From a checkpoint of a small image diffusion model: 195000 training examples.
Rows from block 2 of a small image diffusion model, named by matrix and row number. Rows with one number belong to one neuron. Each number is 128 + 24 x the weight over its row's rms, rounded and kept within 0 to 255. All counts start at 0. Numbers have three digits each. After the name is the row's rms in percent of the matrix's.
Before each neuron's rows are labels from the 100 images, of 14976 (inputs lightly noised), where the neuron reaches its highest value: "strongest on" is what is common among them; "colour at peak" is the nearest of a few named colours to the mean colour under the peak. Only what is clearly more common there than usual is listed. The data: flat shapes of many kinds, plain or patterned, on busy backdrops.
# fc1: MLP up (model.blocks.2.mlp.fc1.weight, 512x256), inputs 128-191
# fc2: MLP down (model.blocks.2.mlp.fc2.weight, 256x512, transposed), outputs 128-191

strongest on: white shape; its colour: white
colour at peak: pink
fc1.181 122:130122140110125145107137133183123129112159115136128146135104112119156146124159094098111128110088127126132161135147137159154176098134130141139117123109112099109096079099118128123111092132070089
fc2.181 104:139121109134166128163107123131167125148119137138128149146138167128127119154135144121141113121109143130147183090119143177117118110104105139096086110119111122132149133090150154100139063158112139

strongest on: white shape; its colour: white
colour at peak: grey
fc1.202 158:132146132127113089125126142101127046131095144129143112127119118104127137123161169161182141079128100137137142109140118133125119080171107113122126122142109139139131129077097117110127109124133093
fc2.202 145:127108154137138105159145141137166165134124123132133163138121142165100162155149118200118136097144102134141168176159094112111082128130143112118140135156112150104122103118157134145142139149124085

strongest on: white shape
colour at peak: grey; pink
fc1.213 092:130126133105145102120167137184127101123147155134134093122095124129067134099148063097104138129126126090108123092171124187121140146146133124117120136103114146126152114143153125070146096150211114
fc2.213 082:136119140098140107126135112157127126131138119075115190141112089114153088095128163122161125141148122133124150151134137210122132089123144094125117116147117109116156096138122139130106042092209126

strongest on: green shape
colour at peak: green
fc1.311 132:147122122156120112120142124078146142119122135149124184140144092150125122208108098144064108114066103094114156140130147161092130113148110147163099128127122135121115119114107125132111044132149100
fc2.311 119:109106122124141132147117111130101136126132108079136100138113125117126089193090143124131133126133113103108146123102155127142105133119109147132146128122125145136104134122153131147137111147207116

strongest on: blue shape; its colour: blue
colour at peak: blue
fc1.508 082:122160133159129101129137120164141132160099177142116118094142105143107107109135165130126109135123120133140136131103146140095119122149156121096126077110142097112125126194093097124090159113127135
fc2.508 078:110116163118173134092152126136163166132090159142131125066136142131130137105106093136107122121121104137130143137144092195123171088145137144139146107147122133122097126114086164128100198116116112

strongest on: black shape; its colour: black
colour at peak: black
fc1.9 146:110093104153072133127119115145127128110153124113168134131137121125124119133117148139118171117120137133162141128128122129142132120154153128152136125129143146127067140131117178094104191065138132
fc2.9 126:135151123134112136121110113154151157110079109100071131136165098108136150155110117105058123110168151145118116110076105120113195090099123140145117161104132130124118164128128121137128115111112119

strongest on: green shape
colour at peak: green
fc1.129 083:136102103094116127145130124150115126165151146110134116152126125108166137103106122108145133112103088134152099131131066116115126139149116116094134119132132086091119150114121146135118148115117139
fc2.129 083:127071153065108161145143144134080159103148112099149120111116155105100124124121100147098145106140180128109114132114120162134124085120112118138151115145126146121087129119139132120104175105129069

strongest on: red shape; its colour: red
colour at peak: red
fc1.474 166:116161110141123103115119076140171139122124124121138082106129123134146112103156090128105189125137122125153128127137140132176082157127134126114126133128090102114120136121095133153148128134129133
fc2.474 122:157162099131151131112127090132085129145144127104145124150089128120080158133135192120123112109113134143127140174156128164128109137105128134113143142128115118144098142106174132135120142145174116

strongest on: white shape; ring; frame
colour at peak: grey
fc1.423 094:123121105125104128073081101196169137127161115127128092099136082134120131104111118128115151134137137140128148149126136089105139061117152145176109154137102138096117129144106146124130102080139113
fc2.423 100:140130136155152131155126123148097141164145123110159133121088164121135110097140122133164105119144098100118122148119155094127094124140110144090138120119086142123150102156152120148159109138155126

strongest on: white shape; its colour: white
colour at peak: grey
fc1.266 079:131093122100124124116172133218103109105105146081095125110136122158120084105109132150122135117100146127124113160113120125147128113106146089116155101110117119163129160130193109123147129122107153
fc2.266 100:181094143172144139135148147156121119155100140136108122173137141151106109109130131138120158130141109144135097118109142118153102149146138101135120129127127140133114105145190156119162133103122130

strongest on: red shape
colour at peak: pink
fc1.433 180:123180119169146139084081131125087150161123122140123141146149117106163142125115127083135155085138117130130088218130116128106132136146150132114172103078107111137146128087150099122154119143143135
fc2.433 141:132113135095083135211161111127148117186160136142131117132137124187109111123139116099139102102165139110146148061096114111146111121111133156119113130083123125105137134132109147090102119095118104

strongest on: red shape
colour at peak: brown
fc1.320 076:127096103173127145133099113106162091178122138119118105107119070158148147144104142123079086096139086159138151125121123095152133144130133160149127131151116115192114087122142147118106121144125159
fc2.320 089:128133133212075149123130134130138122110100147122135184118101142148124106143131113110207119131135165139134136120167119125149152107140143174157134097095146134138091081118115147129120125138110096

strongest on: teal shape
colour at peak: green
fc1.111 103:095125101091138126098147149068081144177131123162135190118102167163118116161100117122078132124112102116139100129149123137100132160126147100100149115147091097140121144156138156143122129136116161
fc2.111 093:126111139100113104068158080118090183078118112143120138171146119127151128200142129128147153093144119117106125116098129115129091114118157111089157134095154142123108116116136137164124111132133136

strongest on: green shape
colour at peak: grey
fc1.451 074:136127144124061133099117109118112137133135098107146118143136150145174133114147126071136155112127157157069109129119150122115095162105173115130138176122129125158123137160158112093115135128087106
fc2.451 094:139129197122122144151123129129143105158130138124158179177104138142136121121111078157118154149120107115100084162128123142108135111150107108135137141119101119120124138094128097100140153164099174

strongest on: white shape; its colour: white
colour at peak: white; pink
fc1.494 082:124134117114170095118153089214145107108171120164133124134123131113084122113096136133107146132126124079126097148130133196112106134128083156125134110158146127102132188101108148117120141125171104
fc2.494 105:107128053127114129136142108155102166157157107105164147138151089108146160117130123150121134124159100100167116111105164125130118148106076152118130129127111112112135180103157154140124099139141124

strongest on: white shape; its colour: white
colour at peak: grey
fc1.405 092:141107140128122108137105113167142113109112093089105153141132118154142138093168108093114167113123158135157113146142184121156105154128160102103145160073104140140106158083125110092107121170127136
fc2.405 101:135111154094143090122114145140122127149105105121133118116110200138115105103135080146146138152148109134122110170143109142171140133166116122155139138186161151145127166153144123111106120160133142

strongest on: yellow shape; its colour: yellow
colour at peak: orange; yellow
fc1.357 085:098119109118103145138129175087086119126070126122118172155107176148147118161183161104103126120141121129104139135146126149107152154113140118127105151120141114141114126157121125122107169129056088
fc2.357 089:129138149109148119139122075128122108097141131168089122196093141157149122130149135160158114151123117135146121119137127105089131143103104201134088131174109143141094076093132148126104184118122089

strongest on: teal shape; its colour: teal
colour at peak: cyan
fc1.136 103:129137098175146121154129069091100152123149128095160143125108123120105138164123157152131132143101119142122126121103147112113119108161137125116152125133137105124121171121123144140150136116084133
fc2.136 106:114128119154099156124159155142121185152058123114133149112120115115080135109134137124130113105137121109113177168136126119135119131138125096112160136134088175127125146130137129126112134120121134

strongest on: black shape; its colour: black
colour at peak: black
fc1.272 116:128141111124112173140127118194117166117124145125137143130134085148136126151094106111077123119114143145136108141110145106117105114124114130137116121134132144129100166165109121100126207108135132
fc2.272 110:120163165148145113124135138183088056097137146098133129106087132120110097105092130144104113103154133151167144142141110174136101084132118120127150126127135109119146098151137061155139125136200140

strongest on: green shape
colour at peak: green
fc1.256 099:089118108165145150128124092129128110105109135135157160121108073139079112138076106119119080157157136137138101123149138150123135080108109125186138150168163127127141107143170164153111118105148140
fc2.256 109:067126083156110126150109147138113145106090116137120101107135112124105133121189093140100107082087127113135136125163120140150136086115132152166151106077104113141111114141151112118099126123145124

strongest on: teal shape
colour at peak: grey
fc1.148 092:140116115118180137127159172166149144110082129164121136048130144145093115128148128129093073125145109103161090152147151101097107139123160130093115126114122178092147137135110114124119107144144171
fc2.148 085:161150098128119137109122098132133149139118126142103094114159114147149121177089111133117112156148115151119122112111126114121137102160131127101129144104145104102107120178127118128145112090120127

strongest on: white shape; its colour: white
colour at peak: grey
fc1.182 114:166102128110110106095101092181094105122099091163106098175098098148145157095130090140127129080152134149086113180180108122099102093146114113122089090160098079136106094128108115133130129124113118
fc2.182 108:106139140146153112160166099146150089121142178123103135115151155120113064104152122138158115111143112130117141079168116135164151118132107166124140188182121094132174079128149117144138199133132147

strongest on: green shape; its colour: green
colour at peak: grey
fc1.98 078:106115099123132123130106130164083178108134161179138119151193120147142095113108116120090113120096166138107147127124133132115099119138130104127124144086143111122139135159109117122092136113163145
fc2.98 086:117152145094128132127126141143120129116118108151135110165149138107088144125089178096171130129122073143127118120106113130114107109151106136104113113143100135100117111104130111139125168150189119

strongest on: blue shape; its colour: blue
colour at peak: blue
fc1.95 084:123122119139143143112138093167141144122124111084099128100105122174117108143125109097110118128103093136126085130129113128123093092089125081162130174138131145141129103131142174136101141126144110
fc2.95 095:162128111171092148122135154152116154120143135124120138150100128145142140159128069122148140122111147167172102129136142109131090144115122091149107119099132118128146095137151118125102132151128105

strongest on: white shape; its colour: white
colour at peak: grey
fc1.386 138:161120144111147096057139119117128092163079101160133125137134143113104160171145086145131155106140149077113151156125113142129106095111099150120137092140100119115116147133130129111113128129123113
fc2.386 104:148131129154127112134141162033091099112141135149142154144101146105139142132131120102092128138129102187107124124134142124122097133133092153109127109138116119133129139163131133122169063159108138

strongest on: teal shape
colour at peak: green
fc1.316 122:146110126116173164115133139121145141157135112141143153076128129144121150172121120116062113093114099105144076104121103139148157157118111195111103123091135120079106111105136139104109135129101101
fc2.316 113:140143057159191115095137117132151131128174099171139133129158132100121149129115106087143133103077130179122105090145127139108126141116126127125120120131140130133164144125115179120128098149085154

strongest on: yellow shape; its colour: yellow
colour at peak: yellow
fc1.416 089:124123129178117119144164160129108128133134100074119148128116129110138150114153094182095077147108123118134098111179119177065104162122166145149130096122120096092117145158114122141127141151112157
fc2.416 108:169167139174153097163139101131133119126109098158104160183107122105136137134091164118151103060104152146163101169132133154111135126129155135113152145145164145120165154094088125134135114099113110

strongest on: teal shape
colour at peak: green
fc1.125 082:134132100163124123120067169121124108152081151150137172156112167170111127169142127121112148135143092132133089148127160126178171091161087105120138124105167131140151097161143171128130115111122125
fc2.125 096:112110148103088117119137135125133125085105168114154110100094158162135120144142135106119142142147162123146085143130113124115127116124093110121125132106113113130085099176137120162124149133112123

strongest on: white shape
colour at peak: grey
fc1.240 110:154093156114143133123137112174106154133113112145117113147128133153116124069101103114119139123099058149139121102148130133106088181176103115102134100123151086130141100137114106101153117128196161
fc2.240 107:100137176123098155104119111143126203126130150148066120114107097112145117096124136099150156111116166142124120147147123129141153122108134112155144163144140108117122113151132146111103124105166142

strongest on: white shape
colour at peak: grey
fc1.461 082:120125139104119104127110118133130123105131113148117114096127121159106124120108124150137162101134111120104156129121130130130128143155137082152119130144141146162145100135191177118132090100146120
fc2.461 081:155162105121156158094121153126126133149134104111168148124079165142120125128117137125095198151166165145139171122127124126163065132120146112118131148128099113118153113129210128152156137118133145

strongest on: red shape; its colour: red
colour at peak: red
fc1.400 078:115129099121075107116126141188140125129134114119157139144122089137134127142159130121138106131113095108122134145128121127144102096133148125129091126166104160110138159157098152139143140115101139
fc2.400 099:081153133119152117134137125142173143142127107141129128146120133116112128171147125104110129119130160141133149170120138115145106122122158115118131126111136100133132156106132120116147111128120097

strongest on: red shape; its colour: red
colour at peak: red
fc1.505 077:082143100140140108151174171120102127115080123141147168151083108125106118128158142120094123113099122126139108127168112125139130142105102107106129190112143118112118137137124106103098132118146138
fc2.505 093:123190131127138074171140114118118089129126105141198111126122143151106144133126115159160113107108126157163104114124155102153136132087093122072123156134111150096162127145144088146103163119134132

strongest on: green shape; its colour: green
colour at peak: green
fc1.443 105:172132117117096117149160164164121121191092157154167146164131087170116104129108156118112105151144183120135146122133126115082113119100112155111122160130142131156160132163125126111107118097150166
fc2.443 104:148117131110161149149133157139175155099076176113153149128141120161116117133139153141133112093074079145138104185142102129103139125157123154133147128122114113136108132111132103155118118139153115

strongest on: teal shape
colour at peak: green
fc1.185 092:128099136127166117089092166148132113091157172077106138117123133126125096142071157137121119116137120127165096111115104113120135104158116153152097100069123138121108121148137111131130127129146124
fc2.185 094:148121097143148105119120111155129112169148140176129145096088163113125154101152149132121131192106119151149151150109168152156128126118141174167109109154139155142130129146169129139131113161156159

strongest on: teal shape; white shape
colour at peak: green
fc1.144 076:145149101110096131100170161112127132112105137132119171109091116158126120125101121073112120080129087146158139136123119102128104155161142157156131149106131103120104133088122165117140144134171154
fc2.144 089:139146096084146136100145105133088118117100133118144088100158135143146106123136126169135098126144171166157105131117126184093133119153180139140123141141123123130165113151159134157145202158164110

strongest on: blue shape
colour at peak: blue
fc1.353 185:130149105098105121157127099151130140115097132121112136115146092133150116099135086124075128125125151106131122104126133156118130135175107207117122122146119155135101129119107097119117150113090114
fc2.353 191:096065103131122178129180142134147158148124132189142136159166142122116129128128137125115124145142120128119150136134141106129076153156143091125129096115132138138069119149123166113128144110095139

strongest on: teal shape; its colour: teal
colour at peak: green; cyan
fc1.230 095:139123105142123101124129092055140119101146138132130160092189110111155121167121111143135123116117123113116090176101173132117130108107092113157111132114097109128120144093090134144131108122115133
fc2.230 093:128154137136135085112122138135099180120118106122108125114168104109143128131112133118184145130094156117098125163102089179149109086099109096143109107147137128118160161149118124122112091133156125

strongest on: red shape; its colour: red
colour at peak: red
fc1.276 174:105160121156130124105104122140108112119109108147106087104137142087167106144116109098135138109125123122117103135135106117179105147164124150094148134118101097099118133091067111121161126102129106
fc2.276 138:155150130106135161151157148140158145112125145098107117160119118164089151144133159109116114109140139131107126143160123146058128140072160120164155180114108088150140118112181153125100152144148137

strongest on: teal shape; its colour: teal
colour at peak: green
fc1.94 206:131111093151156128128112133103135154116122144138136171122203114125135088166116107126131134113130112092117094156121134171107119152153119147140140111121127157132077196105087110136101194126188141
fc2.94 186:107129133124142144130106135126145138132091126100147151121125164123142098111105136153097121143079176102160118135134141144124088150118148180123153099125126107152080135097140142113114123124152128

strongest on: green shape; count: five; its colour: green
colour at peak: green
fc1.123 091:140146096145092112127103123115147126150107192095132138117110114080118108165082140113095097117151152168117127118153097148092151105150120068183148119148142101129135126167133105137113146118198141
fc2.123 087:157138108115148138105124130137184092111141156141167138140115123113140110130146124102129096117115142115109125132125169154136132095119108117158123160143109137141108102121117128116116117134202136

strongest on: red shape
colour at peak: brown
fc1.0 095:120118119129103122090093074143151133135134123154152121114150105179119117117109097144098167126105116143139113116129118108174137161122097142216076148174142149205140127152172171113177114183114116
fc2.0 104:136128133110148131093107171134164126126154102140177150093133134111132139135104093136152169111138113084122142159156125113200108125117111133200148130080143123172119130121166123126157124191131129

strongest on: teal shape; red shape
colour at peak: green
fc1.81 087:110145130176129138110080117162126143130087138158155166152140110154141144150131103141075084138107116148142087131127158100156102151129137116101130170104139124142139132119143146123113056108136137
fc2.81 090:100155146126192137108102149139146113100133146162147105087129124157151149159107116125183109114093182150112102162105066120165168123137114126114144128122132066139113101126114123109118063135113130

strongest on: red shape; orange shape; its colour: red
colour at peak: brown
fc1.446 154:137132100085086116130132077126144134152101137126122100120144130119124114128157119171095183146127082108102146138168097111140104141094105115099128147153086148125116114174134112123153148071107145
fc2.446 120:142116112184125079121130133110117110133140128108089100124074140141132151126152140159152069123121139121112140157169088120127126099139133109160105151168097137148169135135112122149128126142115132

strongest on: teal shape
colour at peak: green
fc1.194 108:128123128133111129155138152056130150154145108134185155101123115087155080152098153130099087105139119138124113097135069136137107100170082145085086155169128139171129123107125145105119100106141098
fc2.194 101:138126124126171085109129115086121132121142102118098093110151139113077096150110109121193128138134142132133137094168131122138167132149096144112132126112140099163131151146118126165112072101128096

strongest on: white shape
colour at peak: grey
fc1.283 149:084109109162133144087080131111159124142068114113125148133157160128175129135138136103146169127121108080113144133138102136069165147114160125061153118095106163123113180159133133110142128125134176
fc2.283 091:148116092109118095158122112027089088130133122121127037129153108139067126152142092098120102121147178127138149104181101113121140137109125113147104142106123140126137161144120117145127069105087140

strongest on: yellow shape; its colour: yellow; its colour: orange
colour at peak: yellow
fc1.282 083:131098138131114122190092114072140113119121142134136126131122180068169133142130125102135143148094118103115166104142145101164131136137112135139161131122151145135107155107139069091130135130062136
fc2.282 082:155119147122138117145096169135135101134112114124119110146105135113155111139136150138136123165131137114137122138163100112123114131102094160140175131148127147145189171107145119147139167143092156

strongest on: white shape
colour at peak: pink
fc1.152 079:117140140094092112106094103140102108156108146148148151142115152117145101141159136139108136112142186092129079120156108124104177140163121133078093107118131122123124138108103115145135088112113146
fc2.152 094:172178129154174128144132119134146114116156139106098129101115146138139120101122157121145145159163097108128114132111084136118092157098133129155119151149119155105159144123125125131161093139131121

strongest on: black shape; count: five
colour at peak: brown
fc1.222 104:119142135161142125102117124216134141107095131144113165129124082168086127049118077124132128096093129114134099139139122079122127131160119172109104124145133126118131132129111171139148142125130125
fc2.222 100:128127152141109144115111133138132132113143106088127097121095136106153133107132147131106129093143132114159140156139118039140158131089120152126137129134143105105126101184152082118134131147130125

strongest on: yellow shape; its colour: yellow
colour at peak: yellow
fc1.193 074:135125140121074137107127125182135141108160103163126105120157084126166123114130130120091142124105086135120128110146135111138087108124145181138125155119109132135128154130138101138117121102089105
fc2.193 092:100141180140134147142145156144155135135163103109105170188149156131116111153097143141179154123166165139198080174119139119121125114138181120125129149112153127136111155140139110143168083116145123

strongest on: yellow shape; blue shape; its colour: yellow
colour at peak: yellow
fc1.145 176:153132104111102119148111096132145129192141136140154118147127144145116094153132131114144173086130153134100116122142157084119146165152113111102091088073172119090117132126110153098092137130142127
fc2.145 143:146143143132141129104131123133093100177105139177134125139100109149164143135144129114119109127137134103105109139139170138121092131107142117150142120097169121142134095126134152098161131096116146

strongest on: green shape
colour at peak: grey
fc1.141 086:172144120082107130112201098099109130107071133144106159112146097160153119117110131151166185150144174146128101128100100121142114175139122135093158132087137127115120140126160130122058107122181133
fc2.141 094:156146117091169162103116140131128099135082091112145137129109116124129116098175132097112133129117067162161129121117128137132121084129110141117123159164118138128098123138171129095100101132151130

strongest on: green shape
colour at peak: green
fc1.4 080:114096088145142110102064101158126158076137099153146162113117111147133115135124133159142104107102082104147164144062171082144086160119123136151119134164125161136116151129120156128141128120169131
fc2.4 098:114114108153076105165119130134138134162121085151085084166110120133103137122132132135114121158121148148169099111113102099151131162146140161130096152126135092154135113127152137111122141125160131

strongest on: green shape
colour at peak: green
fc1.463 087:120105111075122149088164109171111099120140149141138115108084132154115120175132133159084166106120103111140107138125078098154136135142092075180134120133145138099153118128134099090138137157152169
fc2.463 098:125122122093179136121127129154083132118168115133118083128160094147114137179107071119166183118106126107107155114156163143147143129112158097146124142112113121137119115149125140123132164120152142

strongest on: white shape; its colour: white
colour at peak: pink
fc1.391 076:106109115152121121152114135192124113160100144111081113139095139100123153118189122088135124126165113139078128151160137104095151162136150098074135162120100108088142143129065107146102113141140163
fc2.391 084:170143141104211139130134110145168155142120134133147166112135151114127113105131162151093100090148125147106145077103151141125118117148143076108142142139149148102116122101046140158112114115142103

strongest on: teal shape; its colour: teal
colour at peak: cyan
fc1.426 087:128138126124128074137135106116138162150119133113181154118126146120186095175144112127063150107116201174123136124094141136139125130151171123129186168114151146127124150146111112098126139096103120
fc2.426 093:110154125152124136124142136148149140137134094127112100109084117110082116160119144108164114090177074165132099166121126178103154128140125141139124132134125124126170115122130116146143144137155144

strongest on: green shape; its colour: green
colour at peak: green
fc1.439 113:105079104113124111129117107132120134132145124123128160137110146126141127168136078109096109157104143113086115092135107134124157104131137132154165104151102125119139103103148118111140177115084106
fc2.439 095:128104113130110141123130109126131109101147146158093101141081125132134156172151120098146125138150114124095125094131115084133122105133117118146084117144115162144154108155115117125117138157145134

strongest on: white shape
colour at peak: pink
fc1.239 085:120107084151110119136127128173097155088143088126143095173118166160149142088126112117137168113098201102100109133143127116099133116158139154097087111112127136131107125093134135103145121142130124
fc2.239 096:138136104153069145139084123149093126174116106086138143152122124119144127119137149141116188135137063134117108108147139095097126143106115147118092155149131100122101150117172122164164116139151147